config = dict(
    mlp_ratio=4,
    width=256,
    loss='cross_entropy',
    muon_scale='match_rms_adamw',
    momentum=0.98,
    ema_decay=0.999,
    adamw_weight_decay_other_params=0.05,
)
Rows from block 7, named by matrix and row number. Rows with one number belong to one neuron. Each number is 128 + 32 x the weight over its row's rms, rounded and kept within 0 to 255. All counts start at 0. Numbers have three digits each. After the name is the row's rms in percent of the matrix's.
# u: gMLP up (value half) (model.blocks.7.mixer.u.weight, 512x256), inputs 156-207
# v: gMLP up (gate half) (model.blocks.7.mixer.v.weight, 512x256), inputs 156-207
# out: gMLP down (model.blocks.7.mixer.out.weight, 256x512, transposed), outputs 156-207
u.277 042:140121125068151157164151151181155097142144139183077159159150117107137135150181147163109155115141154182163090101155097048107175124135151105102119168143144152
v.277 031:119113116108117077114075146164117110162094120126124112164124121196223160088146212098107180136103148104146140062096111131166082152159102162168125122179165074
out.277 039:137121132134181117116118069162083158090081145104133126136120131139099075153183066087127149145116092181100206107175174096066087197066137129134143148134124144
u.278 043:199139111114149079052181113045070145137131152095111103101141085105132155167050136119124098104124141118129159139094117215161144103149176113155148180119155127
v.278 026:137154071133132104189097114121140125143112115101171128130188148164202191119135158150125090129141097194090100155101104106165078203134120149146053088129104088
out.278 036:089109154165150147177097065143135144147162147174119129102107131143127115139166095171133092201127092128176108113125133117147153174129161149180148076117138109
u.279 037:162138117085169094149094101128113134137098084120052119125102095136130139146115154134141091131145089090098130225135096095146112172181088169142157101120134130
v.279 024:138216124089102174166088154136138171097177103125125103061171129163156105136126146136136194122156102139176131056073108120146136121117104111100070115156175097
out.279 033:116153120152110141191172121161166137102122088143166127115103179052142123106110169142117093083133132102096102099123090121135147096074112135163119130130170115
u.280 129:125159124140177144147122122145107142140168126141147187155071136169197119154122198071121147134177142143076075158120168099122151137168145076155147140135114099
v.280 134:139150074130132125159166083080108132137118159124099091122188096150121091137106129122141051202054154164129165135071119133094070128131146117116124181134119112
out.280 128:159118110085106111078108138103115169125171122092115115077111114141104146144153146176071125098094125102091130074168130138136099127153106173111175091146084129
u.281 131:125146142196143070134142146128160130129122129120166135135159110132109076168085142137113121130160131111146130203134148085115137112160109134108098131145171096
v.281 135:145137159120082177114123112135160107071132162177152119063167189191096123109144156121122178149103142199105142147185107124106170122140137120089179130117125064
out.281 143:122107172139207100150159190171156083070124136093100155141124168151100140109109148140151139099100143108149113131114156100139113121140190124141127095078183107
u.282 132:175153105144193122144110161097126142115162117160163197114115110186125094101116192093152181175132140144132162140130138166123105111205142134115114120122102135
v.282 127:100120204133117159126128105179114141102103114067114136058112148048112202096180131147134140141159152121092117126188140103125080122093078135150086107099149152
out.282 126:151142059120127148146172096114154162103086046118143133109126151120099163152144124101169149162189209128161114156128179144101125155184154159173098166142133125
u.283 073:159076085129065217188149125099112160115065123174138091148063156161134152092131091153128171125130135118073064102162126131113128128137165121122187175099164104
v.283 069:165148099166069096201155169150162118085093099140173130152122124145188157135129154101057133143152070187129124153141083091189128114124124094095097098132106065
out.283 074:132099150149103087131118123143140129169146180218111147157133117125150206160134194126129085120110155191163127148133148134138083097113074112090119142133108163
u.284 126:144103158102150153141086131166111166072116086126159149125088173147136086079167106132098146128104070114147160075168192160146147083052146147162109138094154088
v.284 127:124113094104109096106119106123154083129177117212165142134080128123153135126137074119153128168123140166209176136110176185128090133103147188144114127132117109
out.284 131:118098108051141092173122090175164121096125172197142159127089130125167172105126076089167127131106121198109134146194200144129126070168109135101103111125205119
u.285 114:183138145143102183140150134133130138109165104119116108134132122100079127122119152157150111097150097090183136108137140096082177101068123118123207083100088156
v.285 139:095114177106103068125160093121101158102100153133081146151160153110191165154176160146107095167062112119119141102078099141197100144083146153089196119187168100
out.285 146:104136149168137095075122096093138125122152140165136197198189168156171122064150169140083150116130174165090084117172125084128117130195113120112110076151179127
u.286 050:141130144148113111113127201118122122113160130132076149191113130108120139162099077141133119133143136180168128158135151099151157159131130125148097164158166101
v.286 044:158053151170175133133162098182119127089176109195091091173136141159109075122092105065171135141076171109125109111124153126128124121088142103099111071134097131
out.286 043:122143180152142122163108185170095178126131116079105094093162097147185091127128136105103114102148097082190124200137146113171179126138087118148116153163146169
u.287 131:166115089107175091104093181117137149077103110082081136114192145184133119116181086116156183058097112133087114104138139144079144142094117149194179147121188164
v.287 124:151155081129090140093182108127104137071161148162094135164197157130133157086072136144171129126124149127099144095114155096137136134070114086099114135108150178
out.287 120:146113136078120103139138071131137078133143160129154082149122072115120149115095188112163061149116113112124159149130181103134160180109096111139106142133140072
u.288 042:146060147136087086068104150131133139122131129188122151093173116129119100176141088159170108129119099151140129165142109157151132144134117146130156153131099128
v.288 034:158151125121149135123134141124086068105087131136187094123137051172090185156096167143151196117104085110110074075131119175157103140129124111143059133133109097
out.288 040:103101150084105093148161134100168107135095153149148128143102110128139190101128212105109110173112144086090105140068153075153171152126145130104061139149104128
u.289 117:150149088156119098130131171086093133171183072119139171161114132124144193122145120155092113119127118145166137109155164084071066181086129064122097133123133126
v.289 129:145147134160093133114097192112149089165178148109152167078061113147155147112071064147136136080153120160128109110194146136136111169100148044102117109075136117
out.289 124:124098128156121169121130092075119070065108175098146112136111116151126129100088136087084109175171148151179101208162080059110163095147138172136093149079071171
u.290 040:100087069125121092152090111142095102126159110119121124168161196119189129122160110145117145098055076144168178124165113160140155137133072180158189122072100128
v.290 026:124139105156074113141098097119092109111095156122135139090131080078119141150097158135143144163113117158156108115103140084171128157089074131124110116152142103
out.290 037:101127137112148136163174103137189140111119135151139147095114087119057083124165133134161152137169185128169101096117149049084149139136161093128083126143148119
u.291 025:148103113104085062176142161149159142192141135077111136150131105115117147113061162123087103077143091127086162093163133147131182100099143221151084104096152116
v.291 022:076116116064108111130125099161120158131142104152145077107136107145099170144142188123140170181114118207087150123115157095146112133132083134142059108104153094
out.291 023:135108096087147150081145183095099109049130117152143090116088114116147102125153060119117170118120158154156112161139173077129074098141105064087170193136132123
u.292 124:147086191060117069117123151120059156050092172163192093115094109145124144145119105130161123144140180141087142149147158149143101128121121101162117151110125174
v.292 136:138098168168121134171178135087143147151146144126124158079147109187142118134076137161100119120068197138148118122099108126128171145154112102153118151166095156
out.292 123:109035129136087119134127083149135147133086095141151144119162122119178123089108131157151161086072121126170102103101158080118095197106113103111089066084141055
u.293 026:172107135129205158119082125118154124137105093159159142087113145175142126118084087151135084162172078100123182092094083079128123186176144116163125094105082098
v.293 019:100159145095125120172149092111145140133110144153161145178097125122192109164128153153130114192144126086159137111095119153122103166078104144148040156116175129
out.293 022:067120092107107144152110163108151062106145162110110132166142096175139164129164193073139184142122127083134105136109177179187104016114055168102115169160165160
u.294 106:117131124145192128131123174175092124132149073099109164153158117160149093163087107132127146116093146161154106105157143096119091127128123151145073118189108100
v.294 108:166084131119173145137110096135154145129180109148126061133125092118140170110111163164186097137100161149092111169074098110129130101138158147041153118118096145
out.294 102:150128102119155061194129111174075103087162171130129103097063138119058118160152122174148148132111136126121146173112095140107138131093207147102111112070161092
u.295 068:122135141111118107124119126105151134109127114162084146166173068034143158110112156115069136113144154120147142140147137138104173086059133149074130136100137104
v.295 052:117171078114136109144061161105134215184143108102141136152115105171115191126194139081111157152121105093163135102215134088102103126146154123132099142127120148
out.295 070:093190136169170192186162140159019162056196146137124147102126099179109140099157089106185112098120101229138135111130110117123138103058166107153168142147153122
u.296 124:114083110150119111133113145125053121117137120132192160099122121096106109125131191094107125114125083096095113101128123135164206186150151119145137135188088107
v.296 124:077094150102132136118119084161077108152101062141107126128134096113120179142095170164188154116111133147079112172118101128108107100098134160151119163113140172
out.296 122:174107081086142143151151151162104188040142112148179130115060078145107101188165163157143141163152145123154172081123109160080152160087154098147136149108121140
u.297 106:189129118169188097097110153175173163093104109126107120119112071114179147098096072107074074121107130133168108083141156164051139155098100123111075118139103087
v.297 111:173169095169140141115096169139194177125116103107122095114088112154130132131132113156104054149112118099146158124106075135153135100148118143107103132146136092
out.297 108:100119178050050109138069125133131109129118145175108083063173092115126158118115122179132119127170118071124152125114146140159120100196087157126125147132158145
u.298 123:113140104113183100141092058163100077125134119110182076121092084109126136150126212109137133164155182124078174090112115121126181211152160084156154127141188170
v.298 122:150153106094112177064164114175072102068091112132162105092099083082117127125139073147167116082126166159137172134106204126107104164164163020183085138135183124
out.298 125:117137154154123128069136112165104086182132161138079107168106120151152170166101111102128193087135115192179099105123095135147081194142134121105132126089116102
u.299 120:081135114118133072130105136095136143152132112112109135155136193113132117137173122139117113131143125150153105120156139040113182129091102163123136178056111155
v.299 116:109149151142122064068138128125130108148116155115124128186158141111150099136106083126070123158135213190108135102150135119133126084124123119055168168148121102
out.299 113:103128131092135109162147149130118117135144171069120113159115159119053151142156120164159091161115082164119119106109125091145145138077138077128157154113066160
u.300 136:094089117124150090132105107104145072132162108112122139103195078150136128114112159104124115118163149111152126088181066138091156099105180146156080099185168092
v.300 141:111153116116120134117131142127130091141183154169090174145115168138151149112182101186136157176136096126140082126090120119108182104117094112128190175079093157
out.300 140:115136094075145122083138086134176086118113146156193130094128061077098148109159124132194168114114079148112112131155169109125175181172138131107068170104147131
u.301 126:156103109118133125207098164038098145102134136112144165165218136077162130139108121084094090067114138103093101091154141080188141163064151093173096144099161113
v.301 132:108151132125083139103083113165139134139125080174055166145127117093094178135097139125135172137149126154174163170120109115164115142161176137158073125087114167
out.301 128:155117146161087113122132124103151123114145183126139144132145122120122162126100095144131157089125062133168118099107105140094101154136126160170143160172123072
u.302 136:142127175089166136115131111128131089078189095116154164154097140124144143104085125088157147119170164131145065114078162131116090107170147137152118137117183125
v.302 136:149092156179128117108137189112157172133144178158209111136123175139147142125153107155120124136109130149127141089139099122130110144130135157150137097107092143
out.302 143:134131146140104032143110134135155148075180099148113176189086140130103128161135132100188084103170117170089191176139148107092151110172123165086090129138163135
u.303 127:114133116149103127095148146148054083140148158135163135129123103142106107126135098141135111049168166123198113127087112157112130110139125131167094129112115101
v.303 124:087117068135125138110138155139088094140100127144131109141199168172131111113114114166094079096095168114134183111130152026159153106127078163161078176126167065
out.303 130:107105106127122111135173155171125118082112131094099163089104160145105153087097134160081111119132135137079107120158189152100112108111174117090150100138142133
u.304 128:185151138114145233085167087142123123091160117094125128100123100166119107117088118125168123042111142105141120105093131088156116087062120123073116124145153147
v.304 133:099139129142136156150129151135109157125129115122176165083160124113128115067146145102157081141116094128182145108131116123161048174153139086180143125153206103
out.304 145:139162103198165166160034141155149161139152149139121105132155111138127131100134111124124142072125102108108139079102157139148121133129062183191126066125101126
u.305 131:079086094149150059170158141108092126105120139155091189172084101162108151110089081104095115152071172094108096151129162119164135128114132121125159112200118190
v.305 128:066213106151171069114178160073091133194169153122052144140132155131167161171149126101166138124061110102073130135187174147131137110129144121195191050087101147
out.305 119:111107079083134090060166101088129142155098137066103138160170125134154163165131141084112121143051136074098110096111171077133125143159108140136108155110088116
u.306 106:109170106108118116126073142109167158132067116093152122128131093123115198113132168085105029150071099118131121089108125155151153155110141122161151110139154157
v.306 106:168193165115121146121163134134166151079090130139187116110140067104145119112114098052113159078114131105157056118144066181174160156131117148183149072134114124
out.306 101:136159158178090120151115121118113150122108179138133140143115154153161110107167116154177197106164138124185125174029138078123115124094107153162134055074145138
u.307 125:083129121132097114140147118155093133171096101106087118148166151147073123153166148117101100142084103087160128127129102104111207135145094067170106116098125128
v.307 115:133137140112081136128157080064151149100128103140077116112145155057127100123169112129137155087024135106116186108096131118149113113112131129121080152135134119
out.307 116:128105113105064158116164146113115135133100113178127051117155109080097142150104091156087073149108077144152148148090164138115086102112114159140187040084151154
u.308 125:103035201113112162148120202149136182134105153147157128092099173128113125131136115132070102104187174170107092148179117142107104119170170101133069143094130150
v.308 139:087169108132203152140067128170101197161146106112101091147112119117129113172142118125076129111142070091113119093131114165157168066094147166184194175105191167
out.308 127:087146118169142020111159127144090127070156074106129118144110146161098145163152161093148171083091132094167120117066095151122089123097096124118090112149122175
u.309 037:153088147139169153164152103117172125105109124105150115108141148169171144132090103068112118099153104102162133156095143079080112130111174109108116141147197133
v.309 029:136144103110109103144078147185115169145130125079136163114143139116192100111138125150122149113083115104132096082131141083078133127120128092163110138129179106
out.309 033:110176104125086056100111120160168142093096143175095150150151146123120185123163199129127081130077184120145106136081058146139136139123130187130168102140060107
u.310 064:138125135089057091137132138168170105104101122080143205093095091161146124067106126106172130113158125142122182105076094099076107123103087141148125075131155075
v.310 057:163170119106133146157125164157114135151097124162170083112062165158127151112108166079190116121078141185116131094129164067149120137106104095126100096102126114
out.310 057:151082173154152097203104146041080091148134098192085093118060114111104119133113144091126119166107114147160093159146133124205182207169122131113122130121112105
u.311 055:189108099123101163035137104069081135078110111092120133129138128114142163141116133185115172160161116118115142158153153177100091105114108131178114125084147212
v.311 046:126172138139089136114093158141182142134100134151080063061146106121131149111168166100060137105117150164131129112155166126130119151121097108140136162154094100
out.311 053:094152172134128134145118127204087148145180180135086112104167111110111158172130075096121081128107129196068119103141114089109157134145115163096143118159161156
u.312 097:142146119129108120172123204174185123140152081098153060108167167067122105155134055155121075128167069091113117136118156091124099110124123143097123122191167138
v.312 091:146120118155130100112157091107151133145064123079148173166166093088161119124150122153097145100147168187113180127094104132179145106124128198155112152100147093
out.312 092:067104113155097126072161134093151247127154180139129168061077081157130150117122155166168096119074161136165124085067094105093112153123149161109134182179147113
u.313 121:137116150117103104096139109139128085148088123119136154110174076169160123136157134143147120171087062053155183126201137185125093157132160150104086066127110123
v.313 117:147113160119182131132130118130120147101097090125159165149178132137089172129120197174152129104185156169064126164075170147148151164088138153104101074172136167
out.313 122:150098092147091142106128103166103147115117155163157205134063159133137123143097140136126143176145128147173127145135133160083122110119157144111121169134144149